Rows from block 3 of a small autoregressive pixel model, named by matrix and row number. Rows with one number belong to one neuron. Each number is 500 + 40 x the weight over its row's rms, rounded and kept within 0 to 999. All counts start at 0. Numbers have three digits each.
After each neuron's rows are labels from the 100 images, of 14848, where the neuron reaches its largest size: "top examples" is what is common among them. Only what is clearly more common there than usual is listed. The data: small renderings of single solids in any pose. In brackets: how many of the 100, against the usual share in percent.
# gate: MLP gate (model.blocks.3.mlp.gate.weight, 512x256), inputs 0-127
# fc1: MLP up (model.blocks.3.mlp.fc1.weight, 512x256), inputs 0-127
# fc2: MLP down (model.blocks.3.mlp.fc2.weight, 256x512, transposed), outputs 0-127

gate.508:498498480499495469451513539512529468568418401541490472522570466516564461534505470469498496493450481483458552476494462575421495465446549569475547526503456520507452549415527626416541539499549516554428508533518506495476548492518535504495470470574496519536554454583501464501463548473506506584515527533489519499475558449469514512493436529562567553485546463499561475526478481477510516540497
fc1.508:581486505519447523491431504475513490469540486510495525564504565503452482534583534561472483406513435465480520517527425600525523500519482498520504546529519474514518515535497491493539505487492550535516534443520559553489528549528492513536521455518460447574549513468516565500493513518474470461507436510418472465550536549496472535373478487510486517494539436551511520524506500455526489415494
fc2.508:479504528470486564488476508498477504579523505452487497586545459482510517528562473532456440539530467421540477488503475559492426542550514509489531418506493517526463500438521544473471533569522531539474486476474571533574518502565404536414498516477503485483488499499486514532520493487559528537427535496619421413466522486514449533548473547449512564428554501532529520494456433485518541520476
top examples: pink (76 vs 8.4)

gate.246:491448543457559538433565447450472489408467512514488440578541504520478485498532415503541534541498574562414433469522422485595493461513532547450517475548429554521488483460551499498506508511490472482479491519494500506526414475386592497501513546590519455483496474484522478510488451527525520469492452507479432541503467463511504560593531514493463524495511414502498500470471508461572489508537
fc1.246:471534475469514528476497486479562497444454513528562497585602509480462445499529497502585540460591546570482505443440478537475594489541474496517483527459485477444542470510489503483562471472456582506478389476589495453540530507469492526452482525498416438496484507506545510477544500502462541490584476450542533506497496516478556497554472488455498448504558447507493527465494493521473517474461
fc2.246:572553451517467551491491483475525543565443424421528573492411476541512466419458481404461526534536563439498491428512487558532521484512481496477484468510491550423465555459520516477461562489535502415437488500507476486529491453522526496587493408398520507551453483470579501533477543496517483447530540471479442578519513484455427527502529558575497451584543449470497562523475511501504511540465
top examples: star block (46 vs 4.4); jack (36 vs 4.2)

gate.171:509529596556522546444500558553497498538518523462529471536549467538491531510543517465403523527560538470489442455447478484536509404449443440553524507472476591516503522475482546495431487498500533495500504485480492559460514514529491496448479458458485424513465483502439486495553517434463529478455461450469538564457503586444459549479508508480527480488517464422503528524532547403499466487468
fc1.171:495503518453497578540516542494523454494514474504447417552441481596521515513523454483479460543470460540548549476539568538430497455544573487441507502498519465490500475506586427485457557514520515493503483544501502505512553499519481475455444477480560493484548512550528470499533509520488602495478543463492492485483478471516544449514494484465522526497374462549472461467474447569502463524558
fc2.171:552422421575462512499447437507491571481540578488528507501519473451524508513533482578449488428554481509530477487465506515516458480447453518556511514508481614515480431544467494429565566462452539496513481471514527544509531509552468559495451472490448508496427493493526500525528434530487480431501454446456509514480476540478540511490501534506511483490511486424435535470449481422488530535459
top examples: pink (32 vs 8.4); white (27 vs 8.3)

gate.468:553528461528507458440556542529449462485507506500496525506500432525504488558479499484442527470475482484562492448526549544515513507525491467461492511571615460499516554489565452458516482452455463444536583494532455431477532509583415494526551506524445486562458514508449484503556462511530528532539460551473601554500469502528470515483489579480417506531508469481471503457521498501466481524428
fc1.468:531488516475455467525495437536526527499470492486553419531498496455575437553473505498500566497481502448478490525509481511523493600527582511468532499504465463495525456537494454552575412527480459537521489459530512431525509500515549588546539517549524584470519495519531449523542510496496437463468464466510498590506506545538512552463550537489537479517502511515544514478510504472549541521461
fc2.468:472491621553486578516525510515493508444529530467458581538511523531572489439563484453559469479529488535511517544474432482483459442512482582475486505502422468479472488481548567520420475500540549451440439538492457497509531500458528496497459540512546492549588504491527527484505461463472571444506539456479503481540472517511470510484516403558518511441431517513513485503484494468501444555552
top examples: spring (27 vs 4.3)

gate.73:480531542550518551532506476522532567495497505420567510470541455521493544543453521459520564527500562467436537440504460482431460515585536397514484509463534470481497482517483486485517449529403498461480484511505480438435513498453489519493452524473546476562479486472554499449558488510561561504458482527476405491539523497406488568555514491477558395510516478449491551463487501489467504488477
fc1.73:524495562546481513515503493519542511561541422558599479492595525550446568499479532506587451485504514549509504523535503470523567555436501534448498510443472489514510594522458482534450446554528489558573480525456557460502530504486508478540494470443549468471475505446492482538529532554492569510477485463504483439510497482488475493463487562422460400608504483464506531480488519535498476508499
fc2.73:448491480462549482529491525553466555514483446488492566493451548450489466509480438510506566563538604515435527523452538586434477510544551467507477501506577521501479460535507524451494476422491425515505496514522549507569485579535548502504482499430507523528477521526461492523497585442575473478474478550497496510426529520564524475542513503461513480402506453412540494459504536536520553511493
top examples: spring (36 vs 4.3); striped (30 vs 10.2)

gate.163:507553573459534475472515484469528530525510532524573413468476517466472553462463521540529547526534512512483536556487420469538390505437456501447569516553500482451443489515493414515538439463489521508475468556471506519494502508525548498453489486552509495555436546529471417585521483499511507461546516521498520514543483516492467505495451482440492560483500483531564495419463499503485452475460
fc1.163:545453476519480530476520460490482471413481544466534521531457493513472529392597524521625487522524472541518513497463541459555569473420467496513508598528473544538510585466556513547509491521515541522513468514501459478532542459508515473494505497418480486550421552456510490560485489529487492494540462499467435505491540495402495471520555454515512475401482601519509565494518447460468553470488
fc2.163:516494450519455453507490522552475460573463522532567506525517518544508413455527486505461528524537468485459506556467557422532475501435508476490425487548544461391449467496506467550509533473469566494457443487492437503514491491484487398530459472516514467471456443484450463508517461532503525460484555579494497448492532478578564380505483606494494571478511531490530505468493538498477518469574
top examples: star block (31 vs 4.4)

gate.129:513460537460443568491588519474447507572502487443616563468465517461474390487513570546510501495500505508478548494549478497437548551512485500532542499544544484465495461467459545487470526457510473512419555522414533519434480524512521524494478554474517469537538406496560538534494461479500502565540476567496551496523520477474547512485428529494464502512498520426518505496515516500476508532447
fc1.129:503498510492432529564561506461538448503482535455548518479552491469485484491490502529493443512549510527513498524501499529474516500531527530460548494534543434425481549481500598533463522471531536495556391500453511571488479549551500480527551568578520526592492441547533528541476473487602526492507468525451613571493532503511498513497494510505427563517496486448499531423544536524417510543503
fc2.129:496463475509533470477512471493489447567509554546537513459454499494431550501466552496565486508503516493521471367504488475498453483501528522544494564497461502509500567472580506487525468516421518529515514483521516468525545463503481443552594539565508532541494564489505490494443480490540518450513502366536489595408473599490448472504530536516477539536483434489513554462444504493473451489543
top examples: pink (40 vs 8.4)

gate.290:477531517496528479477497477530532446521494470519436383502531474534438481498456462519516487496474449471503434503505481513432596542526504463498574544442541503570422519474513446492484511506489552451466559503538509524549420537463476439496496565442525469455467549495511523464497493477532476560531472571537560552510477421509504578534525479426442471489475536490383489461510519517458446458493
fc1.290:470499510457515487490527530508475546498524441492428460527628456480435465494500470421407562443466498510473559395515438562498475507500515541447494451512473450477409492496450506561478472458489479500440499508505492425425514510419529418458475490528470559494523489527482454499592469576491520462567563550465449572466492539541461474519549453502522489459494415482533554512461491466479559422552
fc2.290:519503511531492474534430450507592577592473530437564484514482470436580477515554532484508482543529509473518521526506482542423459484526452458530467534417467486552504455528500469486461504514526486488487491427474503508425520420527459577515456535527494496509416521573542504489486523487486514429500400441501482517521534506519428486506493503567521518508491525487421466582524453566478411478459
top examples: pink (37 vs 8.4)

gate.160:494475545472428496475493442442514550516532445474452450544504502457513474507470488504478461537463575470506499466528478537512478493474557500531447442480517505499544450417519457540483393458524547611448445540546515497497544557445446512471555565499462485507524516480551517431543483540411418450480493525513472476484551542511464538495574499504485472529475530450480494466542495539557513519484
fc1.160:514476482501533515447497535546489491489507537541525523426483516433497505460469434484471523492494507548546471506499453545500487488505512502511492458497543384561554559483454498468521568567503486436510520480499526502542464446486487532543515446536540496532464493432466424468503459386466519519588468544389549536539511475497488523553534429522515477493509439504435502463490478471453524482529
fc2.160:524428529553487557411531431477535532487558473451546433533475447539473562513485509510557542446512563525439510522502488567521540561486532493522487562508447529473493433475474433453512480493499436544403552528437500518514537507478490520526514510476532441564547565427490547558597490532502486468503522460523471573481522500508494558542438516572493534558527455448557484485514534520526454528510
top examples: star block (52 vs 4.4)

gate.40:421440482565496514515476521472471513545506442493500486520467492477461462542422490551496489491495496545540543545543512492387552514462452462488494468425473519458543448461506477397527514514558485520496486539499461424461480476458578494523527480451461555514568495516469543533450507509506497467512467499514530480542481535477548514524471537457541491456539526550466476521464546437419469522440
fc1.40:559482518538480505542528591440372488499462512523499511495483523450559528475513567474515463519409502501469514482553456537565545541494542506454486546493522453463547539551488554486575489478509523517502527512464483533491521534525502446517528466606503469483540510514473411416471523558500540473495557500534469511498519490536506494478582547395507536618511475526570478485522425567484492493519
fc2.40:469551462533559466503451486453512504515438470585545480555475512544579495515482598534454477518521469485554505465504466511535500520505443547475482465439476548571562495443423472459451525490492522511520495508494514425502518481441525563488482484507492515489490554498498516497543499506573462485501467466554495456525451572567548492498483491539590442482498591530457451503493487466480527531442
top examples: pink (40 vs 8.4)

gate.95:487499585505498453495440453513397549531450498523449512512582493537527546461481498495469579613503493472456473538581496474485531505488420444520450544539520487524483507432547527458496505499516502491479461453553512496509501467601517521489525519522465475497410433526547486471457484475493481554579515531504481488485516466479529500482540557517446490529534491512498544441488482423490506501499
fc1.95:506494436471557454453537513472446489517498484507530491473514413567522409516511472473466515490507453532518450482499476567491499570438541425534522507476539421512509473482517532450556454546521488518509501467490466540511488528510552438506488522518473419483522455496470563444444536487533488502500451454449454497550466501536499503520468514471486491415487491479444452525513421482473505448535
fc2.95:453500571527447543443550488483505445467561580527487528476406511442490598543556522445537505513407529547523461482518505499462521487573498523572555524521488410486492500534568468511524439491510451510471526462485460446425483506471495522469470424480541479481545501536521500570491554548489491453484588551500482503445394447444499471464543470555558525490504496464465497522511581554505519501489
top examples: pink (77 vs 8.4)

gate.127:538450445473537444476464508469504436545443489561515554468475476451487498480440464531496474486438492511485542429450534563472403453508538484533527508462451459494505499514443511473461418470474529517455474455518506463469496472466500497518511545471499531531501458498544467549533528478517454517491457518510478474361502525510477454522460468563418491432420480425527463471477557433489449501506
fc1.127:513471431516465483559582490469476484458531470489515525478481603541473496398479532535499516439548481503519477578509473512532471557479470514461520454504578552544484474522556508482551544553454472499508507490517454471495485479493529541511392471545499513520421572438506621488467572515506469515473519473503423471515536507442565569478535535573565444531458460570439522515475506529482530494485
fc2.127:493550512460452481514504499476512507525482528535478456526518383570522518533484480460483487515515445535512531526557466443438519494540500450472476526466541556473507519510433490451496549501487531464522501531495550516573525512548458491509527504503482419515537507595506478411580515509559460542455504502494535498466420514505515511495416526443496567496511456502466495459447465545478489473487
top examples: pink (32 vs 8.4); red (32 vs 8.8)

gate.367:477440639562516544462586462533538494499497545566512507535469513476509532514565446537512484489515599529515497539522559528484474493543561512588499509547473569457532502524598541535544478487571511488426501493448519534486527532519486553461497459483640511557493485539499527530428468470535574553484462463507479528538424463470518499516557537457517520435505444554563569447517526501549486442480
fc1.367:426496469499549526510491413521484426465563453549501525530488506526459545480406516429455499564522498452538572486455450474454550451474441528556499563461489518613539515525496420438539511436487534539507522460469504517451545547466479526551434487535571466542534485484486549522515533466498520570483606493531483531547514530477513471459562432466540492545545554475523508564506551551520512433507
fc2.367:552578464452545559484490504497488462474560459509451502505468474454481491456493517610520528510457498449520437489554489476537482534473397541474547482473587463485441516494439480469474546499504519477453496491480495512522498508489507521536485435481461475548427463489572470477456526509512534604494483504431515493531472551563512486569495513475563467514489453504449484550541497455518522493497
top examples: star block (51 vs 4.4); cog (26 vs 4.1)

gate.112:520588478516474487464505535481563418525543457444545537542539488522527518514512456560474463443483460417494549470489461444487487497487461521463483485499449507525511465557538455579472491552457458499488533468437489470551576526478442490477484520487443445511531503457557453513444573455511546471475505481526552527527492469547520566516518540402544478566484511501520460474468493508480480512531
fc1.112:393531427492586575490506472443458498459463499477485602513454487509504472488444507485525529508462459426504525488487492497499504532520557468467461487484519492574507544435522447495523480510435550487499465589537512505473517438512439519491492497487503459428444500454520561496510480531534500543493473502499512511523516512481493487447506452455505487458551440535433459448449509501551423412451
fc2.112:444389530516488587487488550479551548485477531417464480481562523442475525559453473538509524563514507504511528443458534507485572475505530491497475546515507540510488486541515502490616483526563448431471465487525474568469471549489480497534479504556469479450501517536470443560548536518570486445458530532554539466479584529546484528584499475504410525378398545483552482550524516457490529531475
top examples: spring (62 vs 4.3)

gate.458:516601503567502506481467498485470473486461521536534514568484489527518450532474537542506450541496508535545639481500532393558527488586514607514446507489470473501525525512560535535523443482562502571530509472465472495476532462494506481476511464513488510548456601496552429527539565543501481465497502514490498500488438488492503483479544513564503479460516608403492492447502544519503525495514
fc1.458:536489485399501540550463464467472454503523435522463541509480489434509463458489411570534452478523450504460513542434443509501498485512489495520515483565565560504471522507425538453493500466481546461508493525514509521499591437543485474526539464426528450448512457531440508553508509460515474516429466477518495492481513475520495550553452522450476499528560505555457495456493469510518500503535
fc2.458:508447501520545411559516481501526526463519555485432500496463549496539547470487537491505535461495524509574476493531527523494486393492465526548462489543485525488569473474512509575529537497525490502471529570421483499558466523489504518467455514483512549509475483472458582492478519547537497563468448575513460436459550499537450448512514462466556559487453471511472492523550535462527521464485
top examples: spring (90 vs 4.3)